Weights of a small CTC audio transcriber.
Training: adamw at rate 0.0012, 13600 steps, batches of 96.
Data: trained on Morse code for random letters and digits, with fading, noise and interfering tones, 26041 training examples.
Rows from block 5, named by matrix and row number. Rows with one number belong to one neuron. Each number is 500 + 50 x the weight over its row's rms, rounded and kept within 0 to 999. All counts start at 0. Numbers have three digits each. After the name is the row's rms in percent of the matrix's.
# gate: MLP gate (model.blocks.5.mlp.gate.weight, 1280x320), inputs 0-106
# fc1: MLP up (model.blocks.5.mlp.fc1.weight, 1280x320), inputs 0-106
# fc2: MLP down (model.blocks.5.mlp.fc2.weight, 320x1280, transposed), outputs 0-106
gate.902 096:558444579561604550533529450466487585516472482565509446500562443496465499400496572498575575578450537448564485522473519552485488480539479470577467515499480516459529473458471564483435525482446455472555531508521437514496459405472506517547422502533506535439550637460537442553552502520534528577420434606450543438475581482462375
gate.903 085:461463510480498559518496467448528552492572428507459438451487582480449529432463481483470537477482510467496523449533412511421501480516548548470483494443581589541366552581500412593476432433458473523541498536482479546486480543574464446526564516560472496450523499355527514499566549443521486522392518520515635550495559497490441
gate.904 119:590520536466507447599432592493476556423471446531539483485487558520512506447511506445484496485535467599450433567521398479496482483591468483555469446472559520610481576504502567557492531547554547509541500477489469419585509403454558460452629386518521484442497439480503478500409538502476585552457530423498489456474468452523550
gate.905 107:532447463520464500501595501483444492465505454460505500505510452463566447475499456552491426475668468482523491470379491450461457513504439469439472495512547485366484526554431541638442511543497518544427513514583508523487486513454512513519431501439533521548498477434404538539459460476477519588427457573494522575511500655502503
gate.906 096:658404451525504475549506554532401579544496497462485410514573441521476581480473422400425551469509562426391485492476491525516534484532535587453449445537466502459449538492467562600520451524498508498458483467485541506613486471552516556539489466555541511481428515451551487479403542539496522435572562476461519511452548526615473
gate.907 095:464436593578418560511435465438608472650472500395559561486447536592464564488554625393519396456480484501490431532483431480484456460560595523449546539545442582536511509498484501525507527463547444475518523530513446527553490503507475515531496458504503427485528471548469491519509528494444535537475421542477530550489460461466477
gate.908 107:494513432483512514461391473527431554495517429424519485494536553512511472472598557561448533486443425527489484464423475454518459475533487465475362512525432531505465455535441441642479509529593485559545596482509570599498485460572460392586502470542492500487470465387420477544558589462408578458496466560589578489573476522405516
gate.909 068:571508496490531498499611480526499611512540442521476447492408568500476493441497552567454514524452482558497593456527512557425482488518547462524448416566518483476414411545462485563540538435491555548462556466447526537469453485573372493511400469599542496569428502421463486503560557502522542481453557497469666483496472470396490
gate.910 089:492503599520505503466445506536583507485530571415512499432536526568378475493496457475410454487468535531489496491507462536519476550496521510516510486535494566510500559475466491485489516469455463521535577422436443415527522473439585548438489462569522537475475534523512518535396554549551538470463396543501498615631419416459515
gate.911 103:507487538483408564537472485509521473512539553553494513476528505449470412512539481617517533489472497497515619466485470462418565530518412546487539560436500458522480591470527529482408526533471510533480501535494431495472508449454446571469499631462564452512500565502556592511458486464586466616442550506498510617573498475500518
gate.912 097:563502462504458522545484465544465509506502462546575475507529493608420431474533501567399532478521451517549609516560540629504466491550401491511427506464518472427546451414503444524580504498437473494508524507496483528458500428545529473548436509584502479436516636460503468572620484446599448400509498542497498468515567512411536
gate.913 120:541431564517458587534477473657459547496543553480471521565506565461475547435589482469476513481463541400554523534419470438443566563423491481426497522485503491545449457490426453521482475488515523484545630471517481450501516402447473595525511481449538428627444523467443515420530506541540489508489480482586526490520539471549517
gate.914 094:482450502509507428458469485517556484482482500537469438375586482495502477499491498517461491416535484562524482575496477535387506590479515464433449505497499645419569537525440552490491439425511528570538562560559508379477551491569410667424497561472509536532577562494505553521403525525523490616389369643555470539496437484518549
gate.915 109:561485424534577569508551491441586493511550522556450502573533413557403510514516572415525501506521495433500605525468502562417452497572610557570477519447518455448470460473400566457450474479477565534461577477494484460503565543478478553588467468490434475493443554479584520462505444459484518430518522512471531417470425509572531
gate.916 082:506488536477431585498547555565530502563540425485475521504482496508523492418502520520426440464474526559513460517521478476377511501429515465491629483538485578481451483604398538538438449486493516497478580395548432464474492534620520463481481513487488436391487545526538464543522536403461447475460464498462490469483420525503532
gate.917 105:591468426574489583535491551498443545450554455579479498497508536512550597536557480560545553523472528499507546630484527527432474453555501446569463509459526471446470352503426570540483519522468535543478482584515434521517419492541560488461470550441570438544540598441397474562519496449515505537424508536465546455494543538469466
gate.918 088:460514468471480446487494460514494558551457468464539576435476545539501537510486470466448451488499445404497517536529490506485627602531540477486499504479492527508433491554559417467554528432518432450484491574467548505484524435584494408564556503515491467580480543504454464482541513464495472409519520463641510422562481523543562
gate.919 102:499486617473627517421615454498554484464522459507476499512527442499445508413440525501484564486438480556460536409461514538416430554609516566553482565510479580502487540528433621456532423470482581519458543492545497478464432451539431498517442448593506487525498481474560466575442490442542505477516488476499541509583513488514523
gate.920 100:457441487531553502512437429573449434484429534537427469481535628476489519567587544411566541535420608532585506476436501513514528525480482496474560537519531436633575537481462482521496559401546504452545574507475501437459582551495528525561504490536587491529557461536532505452537450478489544455418411577634437457507577384504507
gate.921 128:451537467471551505504526474537543441540589509513422445464576512582467486570470469511547475484476387389484562500481553626535546576449593534476521455518462489434532446451449436506394407527500498517425511474488571482525581533506476514501493493472461515511533534517500541482535442469422529563381425521530506511509504500568530
gate.922 084:513417457585388591496476443526538488527492501541433542431509520466442523462543462501446522523415455512494447540479491469454411491587492512546459516595502471464545500399458583433516552508404460453529572499458487496517499538530526407457580540553552418549513526555382499444498494501450530499499487459423486493523417527422619
gate.923 089:485493485555542501476523450574488499524551526538475365589476515484481514466521443534481562479508474540505509480451538544527514511466473475476476472514530498444469540487499545568520476460446513543547520604516512470493657461475402495558521538572510476580417541462472480451514486533545607420425441546477494480477504523512387
gate.924 095:469395541531546482522469529486488467433542506540551541561507551494553480494409497509571446472414557573657499465522469532521422441524459460531531533463530577491531509524582587386532451501469578503482433533474465499443378479525503497490517461478462515461545462513552515609545476430487511431429471531417524530491433460461510
gate.925 092:473433422575407429452509602483458590560588526449543493500435470540568574478546475417494515511491503477515445492581468514540480487402448538421445506542552484542485573499547444516469487484446549510552465550550521491533483463450549478512461521633409488486506508452491415506513503565527561507444426526432477591573427532456492
gate.926 114:496473475508453447526394537545499535555474535489420413427559541421450551562528509428560503535450568540521511554432513465513602535454509434470485551514515485536488507508549445455483482413542559477542507519550551422529478524514484544460500461466508520448428437520467460453473564518546459566487513551542458498515495435497681
gate.927 100:441541455512537466522511482604520471444411464528555557497558514446523425468539483562490559432540536541531452542481464483424544496514383472449404570502452572481574539483467504522485514512519508523538521556513441439449540438531433474523520539510539463482543549440476480640502521436546457501381397597528555504502516568461494
gate.928 109:500529466491424612503538472442536551557433499422498563552433538511656495475540487473468572455543499523483457443480451435499532451531465554421447584474469463511467538571443509552532550598588502430513477497562535587436516571457515409537571529465465448522587477481398535582547486448385439544495490523505571539480580517395497
gate.929 084:403521468505493499498442430514514543515528451561576535511514568441502530491553509519501443426546483560510509549452455462480514507571355547427523555505614519626521490498503560499519531501402485531500462604600373371484476511456428553490477505504504454381558565481520469469546468478549537458365428509519525424579581514521447
gate.930 108:476492577604498578514454488503492422552611501565477507509504537463490544530464549489509504475656586491625457483420470531440523523422464494429590537457553549472470524496505554442496576530444469589487541426536428475491420431447475515468430552498529533508508606521599579596442494479489495512459420552545474484502571495458499
gate.931 083:420465578422562591501429492455487405483562492515487573450569519580508495510486534565554423502534474524593516451585523471477368497501441492479528427524469536544530531540526538554495503526376489475567519512502470476518505550506471482556566477496517516473625586504500503551513479414540467449417389556479483496608373487441449
gate.932 101:496548541484449482409511505453470405539441463405525573468467501592466507501544553430458463494437415529504444539478461524453481565551442484413552489516457494541502497524539417497549549478501428509522431519452573483581398478522377524477497488499483430585528443521516408521497496466450482514456417412571531474471467534464503
gate.933 110:503546431517455500547535479519470626454533502375513483555444575513508560529510473519520437496557468539495446428508511490529481477455487420488407446455489524447385565475463405505553500524513482553512518448474564556541461428467653546539545528450463520457425498431498508459509505464438457518539535427527531519490528526411477
gate.934 090:470497426578390537543502435498505515412517521515512446517457529459491558545508417523598466457588500563577513571432478578499489549533460483526446449514484460520414519464447524549476507379429542500469484516497476520527517505474463496529493436557524551481480551409705535518502490452558503551404522527562606547594422497422458
gate.935 086:454445489448413565558451389535403426518541492529489574461529640507462460517465471485611583465460483561511407539525453487510456550498518492489462418566412474562515513390519530446556519454451465440535366506474455460579459426502518476614588468527469540584602500524452571516515516428527535515455450371506493488572448487392531
gate.936 108:605524435586533609500568515533514554552485493507511526486510483494433558484512554459439545490464527437465496542498490515489434535454468475591502495556534475517497502454481514519509558461406502451473522441512462502537471582506491495532563504589533509533571544498535465533484501420586569441447447514555523530468515492440466
gate.937 100:420477479466497486507464466504523539465496572447488569457510494470502588427479471508491531515555458547537466440573513514552581476506485491522503549433512534495508524484462426466498494497516515518561487484526533504502535606517418397492542476543482517485542514483474483424464579546452544506473495497441541627620536481480473
gate.938 103:530503542561429513498561477500446500509503503502499498454492508526470498492453608438523465476500508498553479532458447566400492488538464510510484436540499513507389533504500561474543559354399493556460421503430447532590467524557472507535503526572560441484543511401534400551474537481592620461458478471514648468473390528421401
gate.939 091:520505545518452492480410518629478538556547403534591481490451476466506532462635554448437494531487451542484522503556431519534516490463493466527504514572531513513462543519516469540496470503444524569575489518460463574575397539507504579518414570645500401466495515449572443502446577540531528512465480594436516517484554502522428
gate.940 095:519498486464469573478466458612468367568453485575491506451570591466447453537583477511514604535428539563537419504512439522469373552559438423546502557525448457477571554401434518475526526551398525464575503499498470548510564426499444493531504459577521556523541536525444517501481489515561568493497460468538446468553427472443490
gate.941 102:517478454555544515537592485542664519581489507506465484523551346490491465558537537443485432492599544404471588453466567494469496516449534505497472528478501458377446456545513482549436492475413591533430487449506420548539621543432547531571415446409431503441543489473554413464473481540545516544517509548567545529458540522544468
gate.942 115:459485424563377541526539474433469550412428407525585401465484475499502475450542487594558570434400468524546419484514519480426481404557435425579425421519513503515469549433546523596482504530452499410577563435455498498484475504498557557562628522428495474482406471481545439518486471435509545489524607467457560518489493505408440
fc1.902 098:428539488384442548458519434538579398391514567544465464478463519427463493585445461518472496497532491525500472447528513596462508534427543498536510502488539511517509568477494424561534623452494477574484396516416486535467477543487357519543600519506524524544504513531539509526486500498586518450501458393564489611556399517488491
fc1.903 078:455419487537436595505535527490443453507497409411408442410504460486453544434474480467448489503489473522485536477515483525446504447448548483389571541535534426505495521542516487542401487456552516450563596507570437458513415483464473483427515485484532488447604468519452541548516442444504497588329345549431483552517597499443491
fc1.904 135:527493529538518504501443466494547526516502483426468409525426401443430584595485550461359421474593566503513511582586512522570430472512508454486566525526566504500489508491514422514534440513559501558506487562556462503485460504492539493486436497517494485496474515512543498492508508599563566533518450491408474519498551502534572
fc1.905 123:522504430487536441477560473464450491439424474455543549516507446538596420500480479536458481514562458486462455427398524418545408474491485495462533448509514457423526535571506476624455445564536483508435451486505574542533489531455507591478445492414479558521472426504514537491423462494446520536526522559487493577448489539555540
fc1.906 099:455606516494530515518472476457547438451524478523516536467437484506492426513545540598473345449552430574536562533478490491549453540462493433578585494421488461461585497527449470525453476505507530525474587538566462482458532473384572503423468570429501521485573570580474529495536436446434433527497400495543400466531507538482548
fc1.907 099:594427623515509539474482498466652418539524535475513605446563503549447501522416601471484391530551540530569485552502475539485492514511588610467634515487495537507586455557502551471517511485431578480415533484531420504573411543465496420465460456489514455452554546594436484548601478524500476417444362555531488446490457445465472
fc1.908 111:518543498452506438532475498479478507528523482439566496483451531537583570452566507495425454619444480514462462436518525456626547521511526543535529491504465464555591476573553439564496460504536436466495512479407570565525497555490546409500481494539497555465551513607441423385597484534430582410617503493578427437486589447535490
fc1.909 068:428543544505443493469379531418468412497460534511501522491558397478500468571499399522496467445495545451506403590508480451532491483508490495517516553458472541543580562427487475388541441465411470421518468552516483460497516569500583519462589484449468509416544542571537512519422494520532478514545492524513376482527493518584518
fc1.910 092:486520470458460570469504393468609473534511566441568583454483546568401466454559451493498505479500438515523550492507425469477443462570489497514526518550480488560515540505501562480513562448508479442500550552485448526480500514519517486542580560529504429439550533486491500479495500482574513455487494511468546471521466401391541
fc1.911 109:437564502413441506542514483480512526492534473536545545461417525530440399420472486634553469497502427532441590458441409410548514473524432501552489464496479511530536573518563549497472608498481472425536595540420401417441450483503589562513574525566543502495526470535587561519441468485525475553560484466455501537564491486459435
fc1.912 092:557534459561540449549467496515513494460505462522460455488483490400505479534533554549589478453513466462478473554486507422501500542501529481527461554513543486445546503540531536597413517549544534495522494531532453505517542512450524577484513619463441522424502423498548526502468467518531538617457496422395498538400540556555431
fc1.913 120:470532524432502446441477469513470414461534534439533490515535506506544471416513463476443440472492527539547448435491499618510512558511468445427543483504506551551587498486495486533525452482518544512508559493416542456502575549536543515534469454584541446576519428516505439473420566552508499488423343498572523510511591501557420
fc1.914 104:515554595537549566493568496522503430480467518586510520630508450530460469553512476514435499502557483453437596472469489522440465497536514560527571510461580436479505478415484586534521528495455472480425464445491459526526435395440564485551435492518491511458519521535556452537512458567548458423519527415391493404536602567558461
fc1.915 113:530572407558531494534493458487606464551503500452457525500512412545461540545475550495523461539512540518520556441466537526573464562533603567540556471477466428483578481481441526526452493522544529478552661505469467499536542569404474577539470541496442507462500499554603511384505394452482468369523473501472446421446509471521520
fc1.916 078:623498514478437518586539588455581554521480524520507473519454520559481430499580493519527469558574522530481503504519495481412583496508497466503555587537504473510470460600497529511492483510497507494386556520517449456457478485499487527479506491503507533351415540544615509524538507477497490471443534483456469535504484491483514
fc1.917 111:487497482496448446473433479468439397432501463459521554459552465469512520508407493501426431530569575357468504483478553385516429497464450487483628488485536578506528524505550439455518489474439540531480426470571503437486412530461433537460519543476557506459491561530527502520465477428485584499504422514449479582557506529496497
fc1.918 087:561445570518550562509517592478506425440579529555477428586552518445462442482473529527510509522523565551489555500521511477459460404544472545526486471521512512454497470495433541505466483547477602580500488425535467475506435555412447557461419456465480509411504509500559529490464469583545562520527561525398506538409464508478455
fc1.919 106:470495478499542399483478438516480535512492525485431585464526490446470546456560594498505612581412492548495537420475577474542496525474436479443457453489426444519559536548472557427526421512490512469484499438549586452478457502534421557524465447591501512463548500492539493524502540413508552505422487454422525539582451465469505
fc1.920 102:569557486489423440545485496447587543494493488455406488502549411547491524458382502540473466466598439434467531568541516485420555486484483512495454474480483580456427448550543512432477507524470444545485433567528495463514473477531507456451552475424451550499435602427462459570632510477514507544418513484381529531468545605524469
fc1.921 121:392536387543479531592544495450558550407471483543528502498418473528516472565525521498523489472557462403458513530400501525496475435429560562535490535429542475418483568538484499545536495475562527394476610463537526460528561427456535556539522630461468488487427526499523538466350522503457428641542501469487480573508507522563518
fc1.922 081:483486461488552524478456466605420487559498539549439546610567600547518491526475512422488549506534421355465465519491483511541611520423485523426537390497501469568503507531489468512511436526468458514469421544518480439551513485522482468499532423529575508523544591514506637481450499458483511472474500475520477518484471357541563
fc1.923 089:564435567519547481470509463444541485590589507473621386470553493560467505498473539465435467574430546523529499489521518540584508485544648441579543523491445535454509479453498454411552473381474387482551484460459539507536521495494506641481449563522544499502519601558409465485528548541483514447604613542597441496452490453519572
fc1.924 092:500399568476543447436468536482434509461429446513513475565519546480504474509501469454543589439336504528466465456505488457504518431487503519478442519468453578522450558469547525477527468556511560446490580469400507552519485487619491393528467484509418506459417435491523549581456600468453433509562613450442486576467464436510484
fc1.925 102:421509498526483515461545477459497522602482535505456514491490463515453511463578488504513536475481449532639486561528461523437486441583506431517447597459445441476436490431470516530539375528506608496516547534512563531440571578505480486467473494540478440549451467463446499441503468589550471518462537505491495530491522517464482
fc1.926 099:496519383516480510524480539586518444489430490477456492537573532506509475576416532477565576517503528435493515513554613430474530423392524490569420528541539564513592481448501481516544560450494550549546494462570484541455397488561490367510486507507476516471524468493510451505574500462464541468534519534457467443454534503517500
fc1.927 113:571420557480435584410552455572529484547578493492514501489546491489532483520568472531499439470566481392500416476488513432419498529461520516471478469476510502476415520465510534561515537497427532477539430409550506526539519496456534472548428477474457531515530438447447501531506489517507529572463439472418519456466470555444425
fc1.928 094:506504614531568501547434481484474451486497472528529467483554579472510447518444424530570493475528511519554530551526430522444537565569547574575462472512540605549501450435486564489518536503515481479456559495512427488477505489605435429522477478491457446601424506474398454511580542510552425437500470495523496347460514509472432
fc1.929 080:504400449560387509451516546508523582495493515499545375496474489504581516559361514498570464455559475519515486502450493499532504520501479484574457459579518463454451520448483507433557521428424514390450488425595483466501446501496464469538473547569443525467480417456479493535546498538439499473477528496430563526481474514512480
fc1.930 113:449490480587489549515496415533503571548620543540503601340487503551477580465528533472583485470547544426673503471452519488491544544436496498496492548459460518454490506539412447426477554523547515579435517453552424520448449437552529488453433580469579389477508561490536536559528542465444430526508475552520573456475542485488412
fc1.931 083:459522339510535512544569539553508458526543435536478544488482541516522448489535518541538511558453493481570486470520539520546468559515391475416540454499472426455555488563575418560462538597497527521538421522467548520469514537445496529509500475482592534599557544553517561493502390443434508518450432502552462453462560585526500
fc1.932 102:486509620487423474482497524421544338554451483529509468509430453530530556577451492510395454556497480522454463521444479519575485509554399502416664510509560432490596496527542479453545554545524466493522492547535475425523381492474382455397487518502519477521539540599495486463449416540435432524489429465486392532473475553564488
fc1.933 117:552487475578476505456571578571432506438435451543535538483531388538523484489534491554513593445467480392453538492494552498468484467479500468458471473531509415405547525507533551568496506472434490505511461435469482460440436589580436634559421567517514502457558529461507493565459494520506537460513528600383507489512485513447472
fc1.934 072:527494506516465565468429515525539449507478586454511533564582577608554481500551380481524545543378492465511465440417495494513513627511479518407483500491466495508480542509464515572580515545591499447449520388448562492502533463565482546461428504446531443544450480525416521487430488476346463482498482539532473469586367531435545
fc1.935 086:547613602483507414478521544437565503479501485510488440490591463405483508494466435504527485480561532466524536486533505514434473452517575494558423545427585582444502491466542490537506464481563520524480568457530491497444575554534492507396436485493532481482485491452502453524527543596575450467568466531520600458475540613476485
fc1.936 118:526466453506539533463515481541546509623541538573481490472492527460439487496393567546437448476514453475457442574422439475505458549499498471486502488609545492557491535461473593483513606490464457464467506438505462560542496502520471464511626457621468555555503520487517513527499508459608574440472481520528494566562486507505500
fc1.937 107:506490510505523521424532523515507464527511438553481411555508493504515440506530507460533493458453563371480543536504515522406427513490522513463479484561505488480466503501549537474492495455482529478487516491474451511405493444537566532550485526479517484500432479518517513579543435497578462551557548491514443385457528559520544
fc1.938 108:559512527403521462499520510546442450596446475467462460439549473530450531506538553539438586482428477519525432441586579447512523419459581531551513542500434537453540488470449573510468478485541512586552443462494461491517481485539503544493448455553570500436467448575543480567528575418481543490483531455381475429511476542501521
fc1.939 087:498481558551475499542462582594505494492524439584488474484449462409487490455511486462429511567533574473462464498498539595593511518515486557439514471570582509493543584519524518558527483509449510474496541517495473542514437492441419515505525439645495454455451589482543444512471533578571467500535446524459570559603517526519394
fc1.940 088:504536551488567398525559507396512596382468549490515508492492478475536537456500512528486424471596486447439480502482517447426538495495490517442428486424501564489442493526511575591522488522508482566429425519486482453600448619505526502525482544512458422486480512440495479552445551543543464489444484460459610528437556566478457
fc1.941 103:476467503405567500445533494540566475530495538460528623466495533469472455463457516543521517507463372533515446515470499381472504440506465463480485479504497516478519469470492492513492559614522430509594414441510530605528480538519406377504534434476513491507505459507412497526547487528481503503482497453528540558529549547558557
fc1.942 112:550455545497488568452514444518492529656454521499410499560505490496489435521502529532449448517482499383546550458406541549476603503508482485492515527561555485532412497553543501425426498474552400518454505514513454507418508502551464518492382542575499557414498533467517565501551499549619424504523554524500500477495504435531537
fc2.902 096:525572493384488535503539444500554493524478545462488487618475548482446572490499620462482520464473450484479483450507623491492492448558471523523499534496513552479431456477505515519524476522494537483457532373515551475513486491479590463509536554516443537436599610523498540463402663445457464377465421440448467380422456529449569
fc2.903 076:543527540443562499489478588570475548531591527543491487552546540493453513478486563536555428494367427439474519537480437545412497489552501587583495521572615388456484491431462515514522625489534488457455415481486461553438482444551536512490429532454471585566586453578523500520504517444555447510515421494561506538489511497541569
fc2.904 135:490521504501435596501538581491511512500380488469604524475499564503479555516526516475541591456392583527518551451560510407539514546537507440414565499501435441595452427503483611545516459486516548472432545455454481477525427518459457521486509518500457546449460383577467524560495508623424454485518533455513489581484428502498596
fc2.905 118:536403416512490530551423553512486422500523421425499479449532498535563511468540532527525572498515438545344511475485474493474530441498499467516569531564528602432488469519489491438487572514524527477543497475567451565504549598492446530427530559536562502484538494426506495572547433433450508542501538532552496472586535440576568
fc2.906 095:615534550540516502537591495552542592525483516501518498487516483461472485452467534599454512499530417488569516471437488474588505402404424466537544607583412508468508440485504609424448516607505546506578536437578533488491460537493577461497527483559467527479535528568486552500482564526530528515461599413482451496490444563465475
fc2.907 095:552471597501487527487539525466531506590415508489570545492428593478547509574548490486411565480478485503536574489506378422480441538479508397510460640524502454544477416538465509504489421597505525413472623524545459483382459470512516622495479458506494540479480512560441458452500571558477480594450589474494506516529448515428508
fc2.908 103:482497519501595435419481563510511525473528465501464495588446466498489520466432512447555492487512498450448549525460529457473528401503496485489515428430473524579502531454525462454457455391491441546437377434390527492548434570440426410492524446433468459481463451606593526515497639508497559512554503441527472506452538482482521
fc2.909 073:557459531573463445475497440521478481536597449516529496523598499467541429456522427585439485489581532426526522625428427522549465410332527444547578560490548528392561486489497527429497497563479567538569518433609491598551462512514469423501489557563562527519542469477515521507469467572537494446467502531455489530532521475528436
fc2.910 086:527524554528533476463434509494546529480451498481499499513500503437511515605444455580430501503423469475533494497519456543484474555565487464476501527503548468517511532564446485520512577465544545429602541577566457575437472562516528544518511531532432539513532522540461526461489491520473462620482467493576540459521435598428456
fc2.911 107:420564494515523447390400442498605500454525477461459485479456495541528464567430454540486555493485512463506466563588445495553548469561456475406452446468491582518576512578560502517494567452602482400514448562480489536501551508508525488580544533548463505593503514623466573490458519468472508511492502523507561504469523561474503
fc2.912 095:513496492469397571535558470477441417502478511546629449520488497424512388480526405516473426567549506374601539534476507557505534588487384412436540580562452438516480503438554537524495437474541527562570511501492485464514462488538470551499467523552528610520462455473486422540585429613484532540504541572535538493412465505562413
fc2.913 124:439490543418446460430521427527528544496539475507445576508505487489472533503398493472560436472504472480530474573538483449534529502428429455553452455508548583534529498539464539529535513450549510480513526547419518624507488565476468441659528546540391546544459444583442488534439494545572566481489528497491517522454495487506530
fc2.914 100:522512536499620417501474522526580520575580549563490538492474498523452436416550455469569498577548445479485439515433494492532567521517500490527485519518534561566496523388467478532459353541520385517411521481509571393479538415527582495521563500498416511477432513413548451493476571471516530540534480502553443505461450562387532
fc2.915 112:392556438562554454481582574532480529505629464536562450530505499483501506508483418518521518471447474530534454558550412433567497444531484495450482479514487533507488515534477528567602642447519507433558510619511565561540558492485418472597524465497449469568500511594575573524524532531598481536609421492555541451451511495515547
fc2.916 082:463495519442509591485569564501584432479589545508468461460443436467554602521462506520530478520444480386486547519420421399522497511457513501495503536542474489556455429482447477540454558444481531451611507545465479470479510490514542516505455434582509489570587518585465445497410460529442442613498542525464502431417536545483540
fc2.917 110:498491506433476516524546475402458338463485475524491449538484497487484522560459498465556541488543564503588458560507453494507494406436518491535517534414538583504472461435530570449581467543564517564459483549561467544520458511501435435546569531521469499539588502551639529518538485527633571452489425488532486539465475479533567
fc2.918 081:526521487467572458579458561532481540590516467509445545521546492507486506450528455503491453534524470451442543518484468495597460460408535462507536559490478494469548518484459461528468510582468526516529560509546550505560487456560479478472466545566574482491440488469454452497532385527520532512553516549498527546490497451434479
fc2.919 102:553477498539571447418455429444553427490573560470422494475492530527513555545542478472454440583474471527538453484542538605535366458445519571504644486439519438409463481530390419515494533450496578499658539464528513523530425506539519446502535450513471497389544522514465422543465449528558527600498494480478494450442525569444503
fc2.920 097:501513542537464558506471516402524462460535478526553491396489430537502496475542475501568532415511512461459492482479472483533493536516500497482553499477625449509442565531479413484458513464518518518506582476588555476431410428410416513528549530539497559477569525530579417510496427437544450500445491508529424516448522433509515
fc2.921 129:456492486561406568500479430538542469496507536508595568435466522582453432515591547605523506436411571568531566522543417524468505545478479526454526488488458507507465503595499517553497505476540563364522504427507525523450594495478514497510502571560487511539513471568534596529480526604461505474561561445492506548497507466517508
fc2.922 080:567595451509597509529543537492539584476453585547463481498459548519470578476612485548532528427437573412522450534494532496480496456481471538425377498462377552447502481613535552537442399488499466566567511591506456407483466472501529461535507416562472521474507581504520481464503489610479489531534511468507561490478489541474545
fc2.923 082:524469448611459504512429476485462481441560480593458472490495531504489429438466476533460507603568548436426419468457478508539449477487537504444555463420467580450511533470552560510473457455573590504539513554524491590500589453560448438506485597444528394546425467447559486523496471481530562447546539507528559579478535467564395
fc2.924 085:491515576511596548522459512466524606558508523502530497380559444608509505569514492568485455488547434493502553536559422467464544616492483522508542601487546482471569444569491560511458572626473461456417350512406517454532515473424543575495596492512539631493623485496502451422455516500535446492547426487516499489508522497659456
fc2.925 098:448519397502461585526498586559502464541584440514545521503576539440479505405590488411521448532411463436492485493467527442572374526528483522463550489490479510530534518562485552560514488544493463447549499501523549497486534436557479465518555486572506406573386487591533495556469494504510510442530519466594504557437526447550374
fc2.926 109:534594415570505473383553517554529524474536492545430438513525535459518485531506509536394474498472485519535476522557587547547372468575462470365562560501515516497606552608523500499473477461535532511517458533543419478541518506509476521455502490511496431545572542496519457531588521456434499523522501521544579513570461512452521
fc2.927 109:595441566452603489444460545495571448541537508472432466466449476560396375526478560521530507508517542507477492492429469455472567619490441444539492514499489514496460478416451457409473460511512477492534522521511457467502450572484563523555520564499508505491535509485442523416372564477469544529437517518392442482531494518401528
fc2.928 101:612551562495489451415534476549540487497514554504585585439551496486484494527417457460478435450547500514526486539543435503407469533549588608508569541516536493498546537611451486430501597530529454489426542444496514551375532442435603494465501551496456526471537534508433469466454595581538499479523479403461465435512407531496428
fc2.929 079:536465480516517439436472419521494486513592352478532495513388467570514508466463401535390476510587525507380527490502481469550452509443545515491479501440414498506541423531581559406573545506500483433385518622417459527543507450539486453507414507481528495561460488519489621480514508448476454517463512459524569558541485489451459
fc2.930 112:504486505525560514466421459463493501474599462482498460549587415538481476567486478461390551473491428582534533527563416514453481427454553582550479556463468445430488510493514468444452561498488541442582459646542408616488446459562449449474439455474525474585526606526551519501549401445576507508485520559404489536548492467513395
fc2.931 083:463507447519414574475497572458463536552507442473490496524504494511520523385584535448510475598550503477440480489466572505558507460434503566506426488481378591506611493458554565418466489566552491531440510460479502524591457532572472481491506561478513384459447538455525403591538451427461530403446558466470590543479512456556502
fc2.932 095:453494515506487560555523523488445586554533537505511537478491546441530537478565490503424517529515405487452542504512476509501445534428541450574445591527510441480460458496584564527477451538426443531523508526504530526520533457505519527448406420505550582452428491448444496469548447476472532493485565533527472551521524459494483
fc2.933 120:488460610458519521501537526442476524530594417424544566513554521533589560452545389402535507413582385584415546475551441504445426467486558538525434533472453483479535534507508431491506566586504557433517471496465562471534526371550475503447464463514542508528518527458495428553485461500456575538423482549429487572545507418425511
fc2.934 066:591556471527440403409443513443513502501533515518373506510466483536505486541629426513427481584523547420517529465508506517569463507458517455385485512449474431506592480450456521533409464448470506461540496491517459493555420545526467391504545513567536498532510502473540531595585471549411487537589489452560542537514452523573526
fc2.935 087:457474556494486507553441500559500492536521437502601566439555517584501504442457472470511516552510485525452571514502380463494441532494531514581566513569514392544500409505439503534554566551494488483444392424527509548469460471524535459462434599501502507517513452542551484577437521534493516516513486470465437529499449512555448
fc2.936 111:430573491528501494516432527475516435431490529479453447465431523555453464545581601529497543439421644528452521523485444453493593583528458492460492487479565552600441542473464479535351493447509573467449468501509468496501399538496531507476594503596461496525514439525542445510419465532452508432452516539500531453496464465515600
fc2.937 101:666556459520508579534550442536526492472495521497437434480542483475507513527426524548531548560528488432447448558454533537460496470527477515508474592488543496549512579533531496459577543574523513542474498536569503499444561468520589468487529550457535481531524587490530560489559522400452489489407441415507471457532518533586503
fc2.938 110:388519374628465573523480462600537527463547526566519492460460479497468384504532542538502627530382581494572509540546491540501488486540498498470472466536527571537478586518632437550506437418495513488519477480543511483421552466570529480464512447465505453450504487564516561495466515493458481457605474481400556534538520533549459
fc2.939 088:554442513572556544480466566521483541408526503511431521421509428492496566554486551529472452540495531444396534451479464531464543601496511479465506540482585439444495507557430398524424461404449512489393536558489391468486540482561450495464511508469574496554576495386488418483524544452473402463590521477500516434493590472467548
fc2.940 090:449553603448513463506534508458459395472592496476485513440468457608476551526554535473589576371503496581461550562515422503476529571433571535588527456527598482537459489469362408555530573431462471436536507472541610574448480571398552506505494516583505506464604487465508503544488509489574436488426471533414419435507431498506518
fc2.941 101:480461543480599416499506523522478385578521456466459456587526503571552485549487623493419467463539532501488529544420481488456469491431529451579515492498495487470527488468489425378491509498470554526529479483559479535521459589394550494440571505543570524482517505440447442448437457446513564484355524572467466464506450455468562
fc2.942 110:561528526474487549454510502579537485555530424478529493433504512528466444599428567529520501573421559567479542505474500484572567494426447458434526509494463522547421414502499608399477496475510455469512491446499529447489520617477558502500453600519491557467504512508436568528416580548474477440552600397489512460456502522397477